Weights of a small contrastive audio-text model: encoder depths [4, 7, 4].
Rows from block 2 of the text encoder, named by matrix and row number. Each number is 128 + 24 x the weight over the matrix's rms, rounded and kept within 0 to 255. All counts start at 0. Numbers have three digits each.
# fc2: MLP down (text_encoder.blocks.2.mlp.fc2.weight, 256x512), inputs 128-255
fc2.12:118126105136142086125157113119142130123132125117111125124124118122083146100128164105118100138072148127114059163097146122150109123128144151112091106156177063129091167141130079112116108145158161140111124120128140086138116081105116107109140136125109119109155104161157143100157139111123118165104111095132097092137081132118139126113133137149122140106134102138113131124136095117164109156117
fc2.13:126125118089128159112148121131154126151112122088157137136102147116096125126125169108134075168104109124133140160155142172138139095097162121140152161134144144118145113141137112165136170125134122172140165153125157122150149130111139126135113113113113127139099120199148133092147139112160101104129131128117153150175119125141162125131083109149100142119086124133187130130121115139122124097122
fc2.14:136143147145161075158147119161114100094136116139130087132101100172144115135128084131153119123103132137125090148094149097147151122111130168115118138144153108143101145147159140142133104150112118135152141099141151094109129173085109114134109162123091103111175127132150101113127135091128145145161101148115109122115108112105163113099136136124093134107148150158127133114133101137086119106114
fc2.15:132125142132151173112150134124147074173147107099128157144126153108137130110154144141138121144129133126176133133134133152147122134115132142144168137136159150165147137121118131165077153149124089067165113139133159095110134127099175130136151116142074145125128125133118148129120130141144151161140127141118158145181122138186137162150123107143108137139168104167172146153106128123134148112136
fc2.16:116098127115109139162107132129106108119144108107131123119126118118121188152126117147125085129107113089119141097130121130136134088105130088110142113110140163136158130147161131103157162111123161176099157106104130109107136142121125104123129081125113138128117103148143092117147137145131100107112087123150118132114096142140125099117120164109145148125084115111079125122126155114147139124120
fc2.17:137143135149131116122128146128145115136146151163133133174105114166127142174122136189162138133171135143125125138132106141120155096156135138127140177143140117108140101113154126160111115101132128126133108098112112117140147146150122156143102122122169123153142117167096097129146105110109082161122162126115155113147127150136166157085100115117169114164166140130141072147131121158084121121127
fc2.18:123130138166116141085130136097129098149127154158125098152147081166121112145123138119148125109148133126159139109162131194127112098171149131106161119115130147139142181128117156183118138126128127118130129159105105155105127146152123146111167149102160119123127148159107096134105123113093119136165166099135152160113098146114150141096160121096151166166126153146149136112100137081143104108123
fc2.19:079071127088167161110130111084096143092087145122114154126091135145140138101106147108134135136165149122109111152133159123151083124147156170111180164171139175142138142141139103120201126120106130123131179216129122123177140105154200178079129121147148100128135167126104173119131162128150153171133088168105128143138125131134112152154119140156093143081116147095131127179099128129142128128135
fc2.20:116125059157127127069121098090139122126093105175100113127143114131127092142171121136138134105146131152103116104157123123100119163095115134149128119167121134107137116120071097099127126130115110109120087063145151148131161148102150114129129091067105124070149112113084098121111148119085146143134124144130164097127114097121124107096107104135136111097122093132123192094093137097118124118155
fc2.21:100130135119128129138106086133133151094100138135096158156151097169132115105130159125133105144132121174145138096119131186119060117148113126133101123080112163119117186104092116120139105116141125104142116111136109179144147112079152122128120111107159172114115123181108114115117152153098089138145121097110155114118136147144109125180148125170127164168138141110105164112099086069140133112123
fc2.22:152146133137143132119120124155117131123142115119113149147129142122167122091146192125147166103144081089104151147141120120139129130111138137122150161110140147137121127139098154146112127155160145138139117098113130097133123116139128158089153116122111151142136153155135091135100130160130112089125125135123167135133120133136188130158104137140145136136155165094125133133119156129125165092094
fc2.23:123088108137131157102152158091171103144142113144127147135140099079146128176145133125060142105090152123112166131082110120135138134163147102125144108133124118126144127138114131116132121110132160112118128129120117111122127110129111134122119134137117125130096109147143141123067159148135085101124152124148122101139096112122125123114137122122120090139166111127157111150102105102142146118097
fc2.24:114130095109112162130105154146140181116161110136166147152123122067113125117102149102162115099094119133120089133113106147085110131125106092127152118117125113077158127110139149121125098143119143168149095116125160098137115117184078110133115118117155111129135112119088078152146162149147099115110152112146157135113097113166107155100130102116150152139148106112119148138079104108168144145144
fc2.25:110099109088089117174106131160115113114096151140127124156094096155122146143162098135154138117142111157102121124108165117140148129109116118130113124104115154124107085130148143102149117105141139161110134121156132151116138147134084092101138095115140135160100100131122139097179175175087177124098108144149109141139160122156162175149147105151124131131115143123112106099169144150179194155148
fc2.26:118086122111117151180156144147104114088136151117148103172146136137177150086165145114195144098098114119116125112086169152126120156091168138117092130131130093134146123143149115110168117150111131092106136102174135093149179132126149110149113108096101139163091106120126148171150165127083131099121102170156121094128150110178121149124146135132121170123139131116093103128130138156121164128155
fc2.27:112101127103126152101134169082128093158122127076182168070117109132119084127119099126099173100148137157123107133078134103131105096165173118153142153138096143171139138102143155125147137134103117170097189156112113140103122122142149178147117096122130112086136140104139167103083084156106167115136109176110109129162136143172135101103134118104105104091116089148088092140138116129156129140128
fc2.28:125153120146148117098143144107125126142125135155140132118122177092166168136112133157115083113101073092133150170156136124102119101161136147151140158137150137132131129149123120164124091137158143130126158106130139122165119160135129133132112106112122141143134142132130149142110160115134087127098156128115142122160115140145160203133142125125139137106161118159106173136111132128109134088152
fc2.29:130174127152158127172131147160136131159155119166102155140106100130156127172149111123122113095120159121170176095106138115110165172136105088138074143131132115149141108147099173074091129143164120151129100156132114147133136170177125139189145111136199189136161150184155131152132116144109120162136152135133145113105103133148084141102165166103160181142147189151144164158097185117103173130137
fc2.30:143144127151111128131144093138146135145114090112132164131148111103102088107105139116109101128126114125162153108092106104134107126130093094143170105130093157165137138143103101128123123131135118149154117131144132123109094128129140152129142101110135159124117104127123119117110137169112109141126106089116137138119106120110107108099109143106099151125135134137173155142139112083136121140143
fc2.31:140126081103102144127127143120106120107114148114108165151124126164114132105132147120119130143118150140124116111139120111143094133100075117129121116105099133093122155149155123124121127135111102083119096121145119114133131114103131107131137148076106113107105160149088108105115123124103124148135119105128123099122119063080135151116076164132109108121119126099119145155115141102092060120095
fc2.32:135154114073143118142145102141143160103129129145134082171161118131119107085128082179138147168174144168143108125136138113132120121062141116083140117133114131104131147124176108136164155191152149153099157128117137127172126150157120098127150171145103102115168107151131119117129098155084170130103102131115102148120090144139138085115135171132092146130103177068112110153170118121113118114151
fc2.33:089143104145082141145103096131068147119090149136110088104079142107181115110106136082135111098139139115106106163143098152136123123110098138164101124132170131121117108109110183122178081107102100108119134183160132148135130119213165158081109107138120069072112103098114107149111134096126134136142103136158086109101180096118104114133096117094136086134119088142107133123126120133136135116143
fc2.34:145125196154096135156082136123134095079110100124137148094089171116103144099150084130141135140120113090126113147187142118170161125136113127114111084145102131116106114088102130096127126152122154108121148090171146122154123114163142150151150143144101172098142141156162123125142106127178148088107128123160149115160116115121129110149112127132150135139121130130162143111109114154108137076126
fc2.35:102113095098142142105158100103168157137107169134118145120120146107160103135113125155150104153044136117104117133098141100103128100123136132128143103078150147188133111107175090100128136110074166143104133136138118124127101094121107139104151112133140087106106140171146102143102127117125139136075123094139128099144156127117127142115103115118092162089108098119129078144153098106183080148098
fc2.36:168109146126130120140080140143141087157111170143150121221114112111145128133158118133154107137149107112114095158132093180149144181105131164123120133137140178126126106113105105132140079156157143137128119144148129091118118177093117147137133122112131120130110096162120169118191149146130123098149137126122134130110147163116125108133144145134167157146157104111123168124138097114098094147114
fc2.37:125112126147107149099153180120103104097094123134126080114168142156122082086140145145129143141138100094149099136163109153138110139128097100165145091141119110130137122147104128161107124162124146141138176135132128117153127172165125185150150133120133137100159088121143097141125140144112136154115079092127107146103111127150172127120123171154160113110127108178121116185127121140136138101082
fc2.38:115131105140121111138130141097157141110120090088120096136105144138106102144096132128149135136105129111096124127118139082125122110125135145105143125110107137067158150137104106094144115089124151145144136138138137093162151127148152187103118134141173114122115132112123136100116125100107120134063123119113119139137109128083127125126120138126109145103159145137125151123103107136136111113131
fc2.39:118108099084117100146158096165130117121151109111116170150121142176116121118129135132145110150140108138154139109104124152093150121123151123161119146149119127106129074164101128147151140123079144121140115147139113147124121115131145114113089100111158160138110115127144110104136112140168106128119071128144124105117121144116143094122152115146139123170145160116148121135136143109101145154130
fc2.40:125116139132129152135119107125145095118109127123110141169128085124105099117140130138139126136122156156122172138151142093126133130145140102130116131118076140122105150132103111091114139130202124124151109116111147110124151148166104174138176113139156168126123167155148125133169116139158122097131153081131162129107158140122099108149118146119126169112152120159149096122140157197060155147139
fc2.41:120077093073091162116120122125113118091145083098131133091114134146090111151105130126102108119097154134138085117113113072095104162140087133156108104117103173120118119110085138116119147147153136126086145163164089073125176115121127143064146106117149079109118161126110104147136143073127147142106125161100138140141123097092128126124121123106131091108120131156112169155124149135152108103107
fc2.42:135100132143104093124126171087135111079144106097159093092146142088082132135114122117123102141128130129108118111113142137130128149164081112086100055064137148141061145118122154109104118110141139135088105086100116129133126063100132131124127115132128097118129120104116151122171132124078110137129166112156134125103113141147054122123157143118122124113118103086088127120111137091131095101119
fc2.147:141113135111165125072104127191059087139189085121077140138119124130148149145116166097142111147138140098119121121124122123151145127114181124130100134117153154107150113144091147127093141162119121125141091170137129133141112104119101138100158064120114085153114149122096109090120142132114120153142101130120144132155100100155130164090103149144156140122125149102131148125150095129129137128156
fc2.148:142157131069155122088094127062169133151070146126142119082049126085119110177138112128135113120089128131116144164128138126094110111136120121084147113113138119148108155139144133127149124116103155147115132158105141120112136146163140148092150142084103124126117139165123090167133130140137112105132124155171161131154129144088076107123093135085127156129127119121112130085103114126175124145089
fc2.149:092110113136115126101123127103158153126119103109152147106138154078082117110144136169131139116126143142090103109183083091125133123126117118105155100124086146127114146094152105129131167128139123138129157123158131092095133123098127157071103098150078118105132167133124171109154113156131107137109165075139154157178078116122127107112131135101106145097154125131164112119108141131171085128121
fc2.150:105129127149120108118119145173149128167161157113105129178140124080136154110123147125124067113111173121127120173110139141080093156121142173133153131084134126130159166111137142145115136087157143108117121171116104148153073123121108125077103116130151094085146162164106151139135152119097149173110136137109091172167098116134136189123127170117116138111133097135171142147113097108143155145147
fc2.151:056076068144144136132128069096119149111136161116131105131108116128122144137130114126112127092136094111119130133140146160107144087137130139147132149106156172117087112125141118128145101106110074091094090097117114139131122135162132095125140122065142121129137127103089125175117137110142137115138120130126108121155174109170159163113115140146135115155115101136090112096103135130133151137138
fc2.152:174147141129100141123168132186127105089074138131123166120141152112159157122100135139120151164117166150124117169104101137130153183085164127119136141128123123177159154143156116119121141164169151122133125176136126103120092148138156132136156145120100115128139152185117106116113129162149169116136113148098179107138145120135117091150131141085091137139134148128174132157110120095132129128133
fc2.153:087123123129134161088117098136122117125142152155094165120095064149136142125136096085129125141110109113138122129140102145156154136095173167143156154135142123126166122133133111120139101112136137096107088139136121107125108148134119086131119100108127080162109097153157119075131147149127157122154108155080142082181149125113170132153123177092108145162077130120124139120156120120129100143164
fc2.154:151128141123138140123140116164118157099109132115135131129171146141151164083080123100118139131156118152122127153137143190153113148084111128144098110118095129136134095132119114167133150147090103095121149136147135083160124132154136107131171142138105133107147152101153179095154100125121154128167085172118150144113145112140097097130122133132099154133075158129088152077152108135105146115133
fc2.155:110155115129113129128150147162151117128123114115129119133162136156183155147136119171149107149120141114137172119125123127119110105103152136146142120164149092142101146171136165151121144194099112153137119152110177133110122127131122126116137122144115108187108133098167106129123122099137131138122105168103129132107177144103130129160124117166085156126153112163087123193111150145121138145155
fc2.156:186109146105139086159164123147129145121105122154166157117119129156185169133152111128145114142158123172120150123100127143135114116121136125125143134149102139129134142129143176136146144113165138151091130155142143118168141152084144152158154179190102117164127121119156161135128099099126138113121158170145127117137155145161131112127132118174112127157141138141123095172176162164137176133159
fc2.157:097143103139138142090128149130159139185152111131160147131157159087133161108112119118099126124141146155159147142115095146124076142172105158151148121095140129130106107138143188127145109116102129125114122118175155130122143160135106095126178119119149164132137167127114115115149122145123127118166128115130096154114128106142128140119138140129137109141176131105157124092153157149134150135138
fc2.158:118161129145120137120091120152142126122140128141172151108091115100094129159130162098129154119121114128128124127137107122109137128143113117089130106087112150142124104128113149134129092148151138173105120139129116132113111103127134117108142155107134144149115143135180158142104146079136135141107141085120124113101096119161137089149119107118066112140134115113144156116133159118093153145113
fc2.159:139116144131135067115180118126122150113171131112095075108136155167062150104134086119117132130092167158098094117104147104156125137087142128096135123132157080152131130151156149140090108135099125104111114099080127116080116107099145107132128150146093094109146131094119087145093113139104137142145100126094126115115134101120150076112112133124110108121106108128092123139119143130141100123148
fc2.160:142121106116126141099124133114115157150123136116136156127114143124110168100113150129089119123130157143121118107154110080114102122104123150148173096117140125131129106174152101126129129127087092128113135114120130107097120120120151121135150129149179161116130127100135131140071097126130151150132173120133127161155148112124126103134145127138092113105105143110141121117158117143101117092146
fc2.161:115154080121130153109112124116105113120108159141133123140085106095121140155093113134146135170142160120127103148065108152088120121130178126157078132129151132149160129106128104123146170101108159124099126112138144101159093125139119132113105120115123096149137160122100086126107112087142130141165125129133138130139174112104130147156098111128121153132129043152154108119120149132118137172109
fc2.162:104066099150141109127150109126125174127139105107112116126137096137115112150179108138130167104140151140154120126136122152148172161139136137128163142128142111131112144099117123109100112111103102168101115132108158118102162119141155170104153084110131096160140120145131115115126153130139152135107143121161169077152158128125086131107100102147123107135104097145140135156078141097113099137121
fc2.163:148111118135123129134129178081104103179103154106127149127091130094115129096127119116166135090144135070133132119125137155084119092128123136167152134126141116115166161127140101135139157128101142100131144110121097131136140112163159161107121098086178131133135112110093125115131109152125073113126133098097103168118102117126106169124125085129139139118139113145151152115120101150124135153141
fc2.164:097126099077120105160105118062124095106090134127089123160165145126096140126089116106140087158146138092125117135111125133106123073135137106154147172114129120097128146098107121134145142103118127123138125124110143130123134103130108140114098061128143115120183136151099098089132148103092119145159125068150166146153126090128149159138126117145133116124116062139119086133126111098162089133130
fc2.165:113086082145125105134140130104123122131144143108101143124102120115131146088152180127143112126078152112127150113102139139064138131145142160150150139098139125119134118128101072129148083134119133131112092136123106161116094109107135114110078102094121116111128144144122068142176146115110107126137138119134118168133110113122152142120147155117124170117128095105127067129128121161121150104102
fc2.166:095145118142157118116120124093139112149141148142114128155122112080185140155129152105116143143126143109128127169150169138201145113149161146132152132151137111139145137131099102126140096120121176140164146102121125110110146115104133117137122115141168088094134123118126169125134147121129079139119116126154131142111092154170147138145153090142164100117158136133099121096128090097127129082123
fc2.167:124137125082136096178169147147161125105131142156112113190112154152166146116150104115140128150142165149162132107107121122112141136088090170097130070119083138127131156161116124127150122132178096107144105141105123098098152122111152076107163133117128123142124126134119131139143133131107184144142098162127142128098133142162119159121174123140115133141157164121128128133184155163111154125174
fc2.168:117101140187096166142129113161092181132121115104151097109148128145114164115124121144126109153123076122120103111164118168153047129099131108118141124113080098110171164151128079145146111113092159144118112134110151089100132100107105165163129102100124138146116122136138137163117100080109092112117138110093113112142086103127137117117109066139123098091129127148109126115087108117140119101140
fc2.169:164132170104115124149112091143117132123127109128116127128115103098144116135150113103124105107086090142151079107121102130154131141130079120082110121143081162108137111094117126116109109152127134172143149126119135154123126119121135085153114150144078133117156132171172132103117133113100144127147150157096104137131145108114121088160067135145102166138139116141109128131119126110119112139120
fc2.170:165131194126113141174153143100104185120094138101122176107124131117100165162187147117104119159112136124148119123143156136137131155115116125115106108104091118125111127082169156078097128120110143163135143125094163134156119122102121112123136158142130150159142145147159090134094141105112155154161095109176149116127143139126113092144165117123125161117096139117117110158141108122155144184164
fc2.171:143113109139146153108101131138098126139165104115145154072124111147156154134133139154112149131179080130131138146117116155116152107165146139152177124128129114106128129116163137131125122126131079124088132123116117126119141126160146128129135110139152152131138142081126078129128109136141168117119184158134099116120154142125121128131134107107119085151131167141107114089130136152137149142160
fc2.172:164126112096131115105114143139160153078121117105136111125132140151101100111104119128115122170130124102105126103104147086144156133066088143110099131079120070100112086132113133135144141127116143134092106097097105146080118136140074067159081113115168156120143109120119126137139106139116112136110065134165117124136136162124104128101081088120170136158089145115136150116126137132163118171133
fc2.173:178114149123113120134126123125078089109122093129103132107146147149072072126135133063100166150153113114137155122148150090136152157153121079111110111128128110092119071130127143097120121114129145098110092100105119141107104101128135131132164138163185165099117120085101105136084088150142090132132148137131108158099122115093131114109090133054137130126115137099134132163104130127127121119101
fc2.174:137141145136128114128119127108135124156150102114181136103097140096103123137117163140103115130139104089094113140113168109119131092097127127145141154114146107147164129144118144135127112131129164119107113136145129153101087107103116094129112081174158141096138133089117127124082139132159119152102146084150081156109145083140118110133116103116110103113121107099083162114146097087151123117111
fc2.175:132129119123094144140106153132124138114138152162141129114108139119114140149161069123126093134148135132122121112115121090103152125157098104134102104074087129111141120142104122121137122124156120139112152100124162116150104144119139124132102131140144113148131099125141134145127078153121106152113129127132107132121128124102087109142138124118117138138121133103127098131121151147135161171107
fc2.176:103113092165137108158140134157131138139125100118101118123098087146112125142125128191105138138153111132102138147077120115100113163154151148129091093144115109192112105105092090153111124178108122123166092116102080117120153166139131134104096117145174139143138111126100141148129109088153140100139117149108099164103130124126111125101137128147141069123161164145100108153141116116143137164144
fc2.177:116111130110136103091087095088153154107162128116106129145112142128105138129143099110135144083109123160156124130103113158128127134133183175140121123134112144149143128127165100101135121121108108136120148125176122147051136113135113148120138145150075133066152115161150120114145152154167125136138123169183144156152135145150145124183117127119102116163111107101130165116152146125115189146146
fc2.178:133119136164145116137130129135140104162164135140099097087136139146122121142136150132123139108131089127121101134134127143141160142204147152123123150135137118151119124100129109070119168099126075115178130145099117120126163156133120120137075132142107163103143150094151138133136080127130119130116143156174080140141085115139109121118113136138122083154150158167108131083156141122108132135134
fc2.179:145112127130119123103157105111152127120102143102150116139133115135102095140106149161127174132123101138096099139085137131147134140147107128106160120106126129179156090123147102168142176155112124128134129105168121100094093119127115115131121105097128154156122150173078100094156149155114144133143133110141183113153116124114151122100089124102158123129115138127161132154128096112133104128104
fc2.180:140133102167108102145136148093106116103108134116173132098165161112183116143128142124089160129140128171128093124166129125116124136102084103153189121150158130161114110113113097115097138163114103116103129104144105123125130121115126156086124112162108137128135129122126143156130134119122154137096089147148119123095134114107100135131091102147132097121078098101129103161094131131158114121118
fc2.181:162142143169190098106136148123128116186122108169092110172121137145167151145100165112141190148177167119135149108143141162151166122095189125134162122147193154138114108144102145162143159116144129086140117167137108160132093166128173157084084152126193148131121163184135137064148133128156131111132142140148132135165158140127161186114159132112156126170162101120160131140183154154086140136149
fc2.182:121131155150086179131091092111126114139120095136131109075143136142144154110126144147113135107133111123121111127153128125101101145150108106144168096115055119137104151123145118060101080158164108074158164153119161127150096121107143168111128120113112163083124149070161091113109073129155131156118117136135102136107157122097072088177111104142125106138134110163131130116171131117151106113140
fc2.183:120130149143149143102136094132174160112153133108146100124130121138057118141111146104116116142125117126102117121124143121130121080128142148107166121126154090149157129114116139110137140106135181156097154165114119102143104104104131126153123130114142089110147118128125115123110165132102134106114150109147142123114103130098121126115110096110134141132170165130161132154104135093129100078099
fc2.184:140123132124149148140147143123199111135134114128151146109088089115105093157144111121126122121105153155099141103112107134147102145120099098103108097115115120129096143090168151064118121112145161144128135149138105114151177113117144186148129139125117111147131121152130139143131123150117123132149163133104171161095128164127093104125126141118133159129113100119115143115087147132138154133150
fc2.185:127157144143116128166124136089137131141145127130158083126115100098174105136164114138188124118152126093131142127126143138134100109125079113138147128088114145102145133124129137150157112136135155123179145114102145098125128125112131179152140091141203135132139124109197150135141129143067104142123135127136134143092112152141114117102062133137130112117177144137133127145134096168113099093129
fc2.186:128096137144101158104100141119097125100140118113101092061112147112050098151175129144083102195111072105143129114139132115148126141150121134141107107100128123125082121127128117110112137095084144132131144104113148158134185083150137150099050103093143095108155135104097060160131127083106133116133152104184126129150095124127142095109144048116146146126120118113134128161087140121145138140120
fc2.187:118147160127109071146167143169126118099137153126127156127134128103114131153125133115123136123088130137153156118121139133098089127105094112095106134154132113102114090134130109147133095119144124077131085125140126142101156143134182126147088114091106146189127130164148078179157120133101092116134149122098125104112164112099126126113089119151118118171137117159118144091096118102151122145160
fc2.188:086120133123105148126138118108122124119124061148130116119151115127095130093158120072146134160114150095090129115140086142126125078084099122146108145104129100097149147132140075176140145140100124109144141135148149136106098105102120130116113141092068106100106166140129119104141146081086128151123142085134111138121132146133119143116152123095087136080123095126102116158153128101060110150105
fc2.189:126101165128125113151137139092131139101119177140158131086117165118099119156184094101113088167116126119105144148087140102096167145153121141113154154145145114177085140125133155105173135117104139159138138149106102114128119146155117142143088132138156122161127105109129122183138122115117124140131155082162124097131145106119140085174151146145148146156137145128120117141108132130146142105106
fc2.190:092135146085142119129166149147173180122150116108104088143113119135119109132110135118140126098123167124151083101103081095117151116116162147115138138109146102114100128125122134157126162123105072145133101174131141143106130123110136125109138133077120078147146155075106105171155145121137124136129099157092116138138166113115158137130108113140146096114138110154148125133119124116195134141187
fc2.191:111130130142142156164145134085172094146119111138099122132173122138114091185134159203149139132129172121111129155151132150132197141142138182139189159130180135181137186114098136135126112101131177125124131184135155128081163128163136179100146114113113129113142146110142126143149150134121083141094179070100111154189107100109100136122125113107124113154149146183131086094153102133115129118174
fc2.192:107129113123138151088115098078136112144116121136109203122125138123099101114096144087129101088149139156148109131120133115145066094134114145145087142127155124096176156131077114125133104131091142088103145141106161128132143155113137139169124131127111101082125128114100142102090102134143120097102145087099103117122139116131135131114084112136068150129123126108161138128086145083138098152122
fc2.193:135131090137112091125112133096099113175142140123097136091094109141123120127125125116108162109151127122106162156156088084144101107134125115139150100129101108068132126104103150135156112128098166166084172133102168125129096156141110139125117152176144148109132114108146113170125118095158132147070125121144059117145123123119110115124119097121169143114164137125130144124099123184143117143117
fc2.194:120119139147134125076122165113089114148136162167119164169124135087113131156114139181118118139148151107149101103122137118099133129155160151130108121135184086155108092111122125164119120142107139117106097154113125159104118117138096110088094124137129119128129139107066102160174100121132113098114124136124113142175123099120166172122124123120107121170146156121122125120141112112143117158096
fc2.195:168112133198092110132138159140126093140128140133137129080177111156128177115159136157106135117098125097145097130209170145161165140129163111137135107174145150159156136144128156136117153125137160120142140130134140146120140141164124162133105192174124167163111129142120124146129138115171091130093127155091148073151144144160149105151147108120143125101122141104119106174148169163083120126176
fc2.196:149166158119086138150118136194110112102136106145104092084119124149152162128153112091090147119112115119122179102108116106107151089175087079119100140100076153149132145143112127113158121110129119127164111084099131122104126127156122138138107144169139213125147130146163101106084083123121139137109122108134114082064131142097099073154136094112150138101125117135103117151079142097105168114122
fc2.197:123146120149106120148103126127139129170106127125084172099135152103098100118128115142131113148112137097168144119120145065099120113146131130146158117169137150156134106117102150137122129149109115122139105155155117135133147134201088102144119103113138159144132145118099112146136117150092131115132102128146120142137120114158177109153170178131138121152166139125133090086196151116151196165162
fc2.198:126093119112160094110115091114153105107143152115129145124170144068067136159151104109109129129148140146144114126158135085143123152153127157123102144081115129128159078142113133115113153139115118161117137134147107084127126118132102108093104120104105091098135108170100154126130118160128103119119139103139138144160088109089142126136123131077118158110110107160155124130122123112111105115109
fc2.199:119158196131117137140140139097123141127116103134140112118125139142130128172133070142142130116138091129122156151089122132170174168141100121116108050144128113119094110127151169092137138156112094108167083141138144147116130143107111060151141171144119129129114102119126096150142107089124146117144164170183134139116162107173135102137140117135162123146137120074146132125150104133083152155116
fc2.200:167137182109141105104158124126162115135143117110138143189141107098127117110152103110093167141092146081121104135113179099123129125117159133165123147114118089147119107136118124094139135135122134099133123104130112144090115113136130069156093119156155177101160133121126159119127153125158134124124116117152102118150131144114123131135161159130178168148116149093130131107134136113120124152160
fc2.201:100123121143152123117091156118126129145148113142160172142105181130119152116098106129150151090140147119154144107134121118154112104160134139169157129115125199108125107117111152128140101124142148107132176128124101088154134121141129105096099123133168111180076129089093100094137132137155130144103146142106133155129160112163112150129115142151160087123118122107120092137121102122135120100160
fc2.202:084111129131133120123152134183126116109164128140116097118157122134123100087159106103166105116162111122128095111115157175175116120091127113152125119107170117157128124160086173126132076133079079145108128103111084118138090125127129103131136140123092119157094125068149094128113128134108135147158089149154078151128113127135148141127107132160162101124127161148106158131113141096121168132139
fc2.203:110123136157191092105114101109156131126110102123143097069147157115115153106114072099111109121160122152182123118129140126127132105150131118141152094143109119159162125164126142110087131178136092125125152091136129128112125165140176107176133138118127143157157129096127140149113080132129086136169150123085083101134143106102129068099103165137116105102133142159124116114103149112111178107128
fc2.204:135122149181175150130136101146140124173107130136140159100139098167143157120145149114138137098112149147129129133117130160193115117143154147182182106135131163163148143119169165148121130144138113153123131147118153124110123130143184165159157141151086139139111151151135162155090144127165175131130168126128114156160180179138150130171132165102103122142073113139096104169114124140107128120171
fc2.205:141095155117129096137161072155115142118113116163142086146125091165105106136150139122110141133114135112152143153112146119131093147131138091129079118173177150118077065175132160173124117119112115124116092127110116170137111146118139108149155144115114142148157145103145122179106118154127139160159097138126152142095141145116150149094155141154126078126124116120091143163123125088104112135146
fc2.206:100171135113122102153118123088140128131128092125142169092144135150129121108139117088124137072128101088112131148131107134097093126113148131097127120125128152142147117116165112178099138118112109123161141118114130148127126107127123138130074166158131143104160124080140155106122103145138137146153166112154111122104092144117138101154099108098123153140131143147194096102152110121108140129167
fc2.207:164095138122141126138104137114137142124152116149149117124177180168112120106120107099111156152165163139120134123153121126127106106147114071143159106128107128139121118121162098106107147116172107152144149137122137098152173124151162192073135129094108163129180152132118132117133122157113117123110111141111147124136133146137141103117166113108099109127155167140167133128174159134125112136143
fc2.208:165152168066112135121121118173084125139100118119172145105163127181121129152097120109112151104113087112144090111105113139138173139067122126099092133107103113065126163103124137137127180153162076099131118159166121104167157144150157102124148156164133177149119149144122109120105069170129198152108092134064169120133139164166122146126159149130125155150122167116164122132155122158083093117088
fc2.209:152146140079155123137146130147132114146143112132105099124067124152083105143115070098100138176159130125122146121121126148108104113130095072091091127117176127122088165110122119150120124123154124140117095108120092134093149109114133167145129163140100104115126128150127152152105139119137066146146159129124146145085129150067057119100133156103154138150136136142121114110076136093111059131107
fc2.210:136136148147174128210119102147120119120091172139149158140130171136158140121123181078113132144128122144101159162150067159126146119109181146142118156174131131108162120161113152102139163154141118114151133161116170107183119140147121111160108141110119133124145130152141162161122152086151137105148158114110148122169138108133141167175164172111144150155150140171128122138144115163104124172095
fc2.211:142168130135147122149107113151167101128119125145151095183176152134145105084104142104103111093102092093079116119173141150140110055148111125142136146124118095107111144095114112180075109088094147131113156073083129119122103126099141107163136129125159165091112160109116138150153144121152071111104118091145095130068093082124115110136126135174130118120138094127113150104107118092137139102142
fc2.212:141136132067107119158144134101128133127133104145168134182100140133162126133150132155138129115101125140138137109142133134122149122100186148138127178189125171104090139102130133119137137156153118133156111127124115161153092120109141154128102132138148138106145123146140144125123100105156089118148124123174113163148156140144123130125127083177151144123114136138063144181097117115150132141170
fc2.213:187170148146153137136120096122129128117116127141136096143164155110161085097160099128133112138162140142134099114183132125142112152108156142152142094135141107158126113093142092142135124124128082118163191108125158126142138110176104137113131161132122164099068133086139144110170120164145105132097096096128082118105120086138134136127142135137099180158107145124159159133199157103102142074154
fc2.214:133109130123130116143089127098102109063096125128146103107140133164165120097110100112142117102128136122095106153111109126147123115086135139129176113128116156134132143158130099124120095105165078080136135127145113136131135126093121161092152150106088122133113084133126153112154113144129137157085109136098151115162155129142163120152140124143107138091098163087095121120121088118153112113079
fc2.215:093170145059127155157134104113115106127119087137134126139095125161109124138136122154168163131120130167140131102124115131097103135067116140161116106133107129145152125142148152161152155131150081087171123146164135126136124141112099111103090126113108129119065095114102141102139138171158166125174097165129135140176197123176147115161154140174095156126118101092111122133141140113163107118145
fc2.216:099111108122145169093111146121081132136111106131133158085141102123113104111080173124133134131152144145123117078110097157141127127126126107121145118115099113141148140184100123140132146113117123104105130156060094130115133123146144174097118103098144134139128127112090104109125153137125100131129127138050146091123127095117103139073147128108111110157137121160120103136107097115142108109128
fc2.217:115120081107131145154126144146108140131133137137159162161141129122128132130142151148146146116194165116099101128122123138116152086119151146164125136154117137087179165146128109131146171154119124130107148141148122108182129138152140135107167110126130108125130111103119168105169149101134159134105089104076108102177120111200107188139124131163093111077119133127161120121204114153143107088150
fc2.218:099112134143112123142163161144111117120146047116106141113146131134121147111098137178109133176115127113132130096100148109112154101096160164129157130118080092104118138164128142132122094126109107099140098137139139140155092162153122125110131149110179145141146097104159144128113136152108097128157100097123120134128104079131169108122158122122157123120135167122113109124085167112151131071115
fc2.219:121156146123119117161140141107161125133125094088127109077096137139053099147144093165083108102099117125139156123169113075121125110115110108139148121148144114117089105156116109158124082117098126133134143155138114109061151128139087089132084107143118120132122080123161135121083114137155121138152135132177096143076112116122142078126136125146156116153155147105080101102124130121137144129120
fc2.220:117082122117105108097141123158119151159145122130129144166144126104099090101129119124139151144150139150117059114100153118115114147130091143117149088126145115154120141141111102140143135124126174122110164097135126099130113120136144118119119103119096154161127145106082166123139127116080150136106122115125117162143120114119164139139161134071126136114120148121117104138103157117111077095132
fc2.221:092135123108128108090153091096168133118119127116098137089149134136117115149145134119104114122126160144133098125122139118159088147123145145133146085120136112161094142132138114139115145146130075100150108164128139122121115148100136129089135111088115054080133118085127148146151080147131098127152144104134090122182146131079176138094101127135112115087119134150161109134083106110182078080097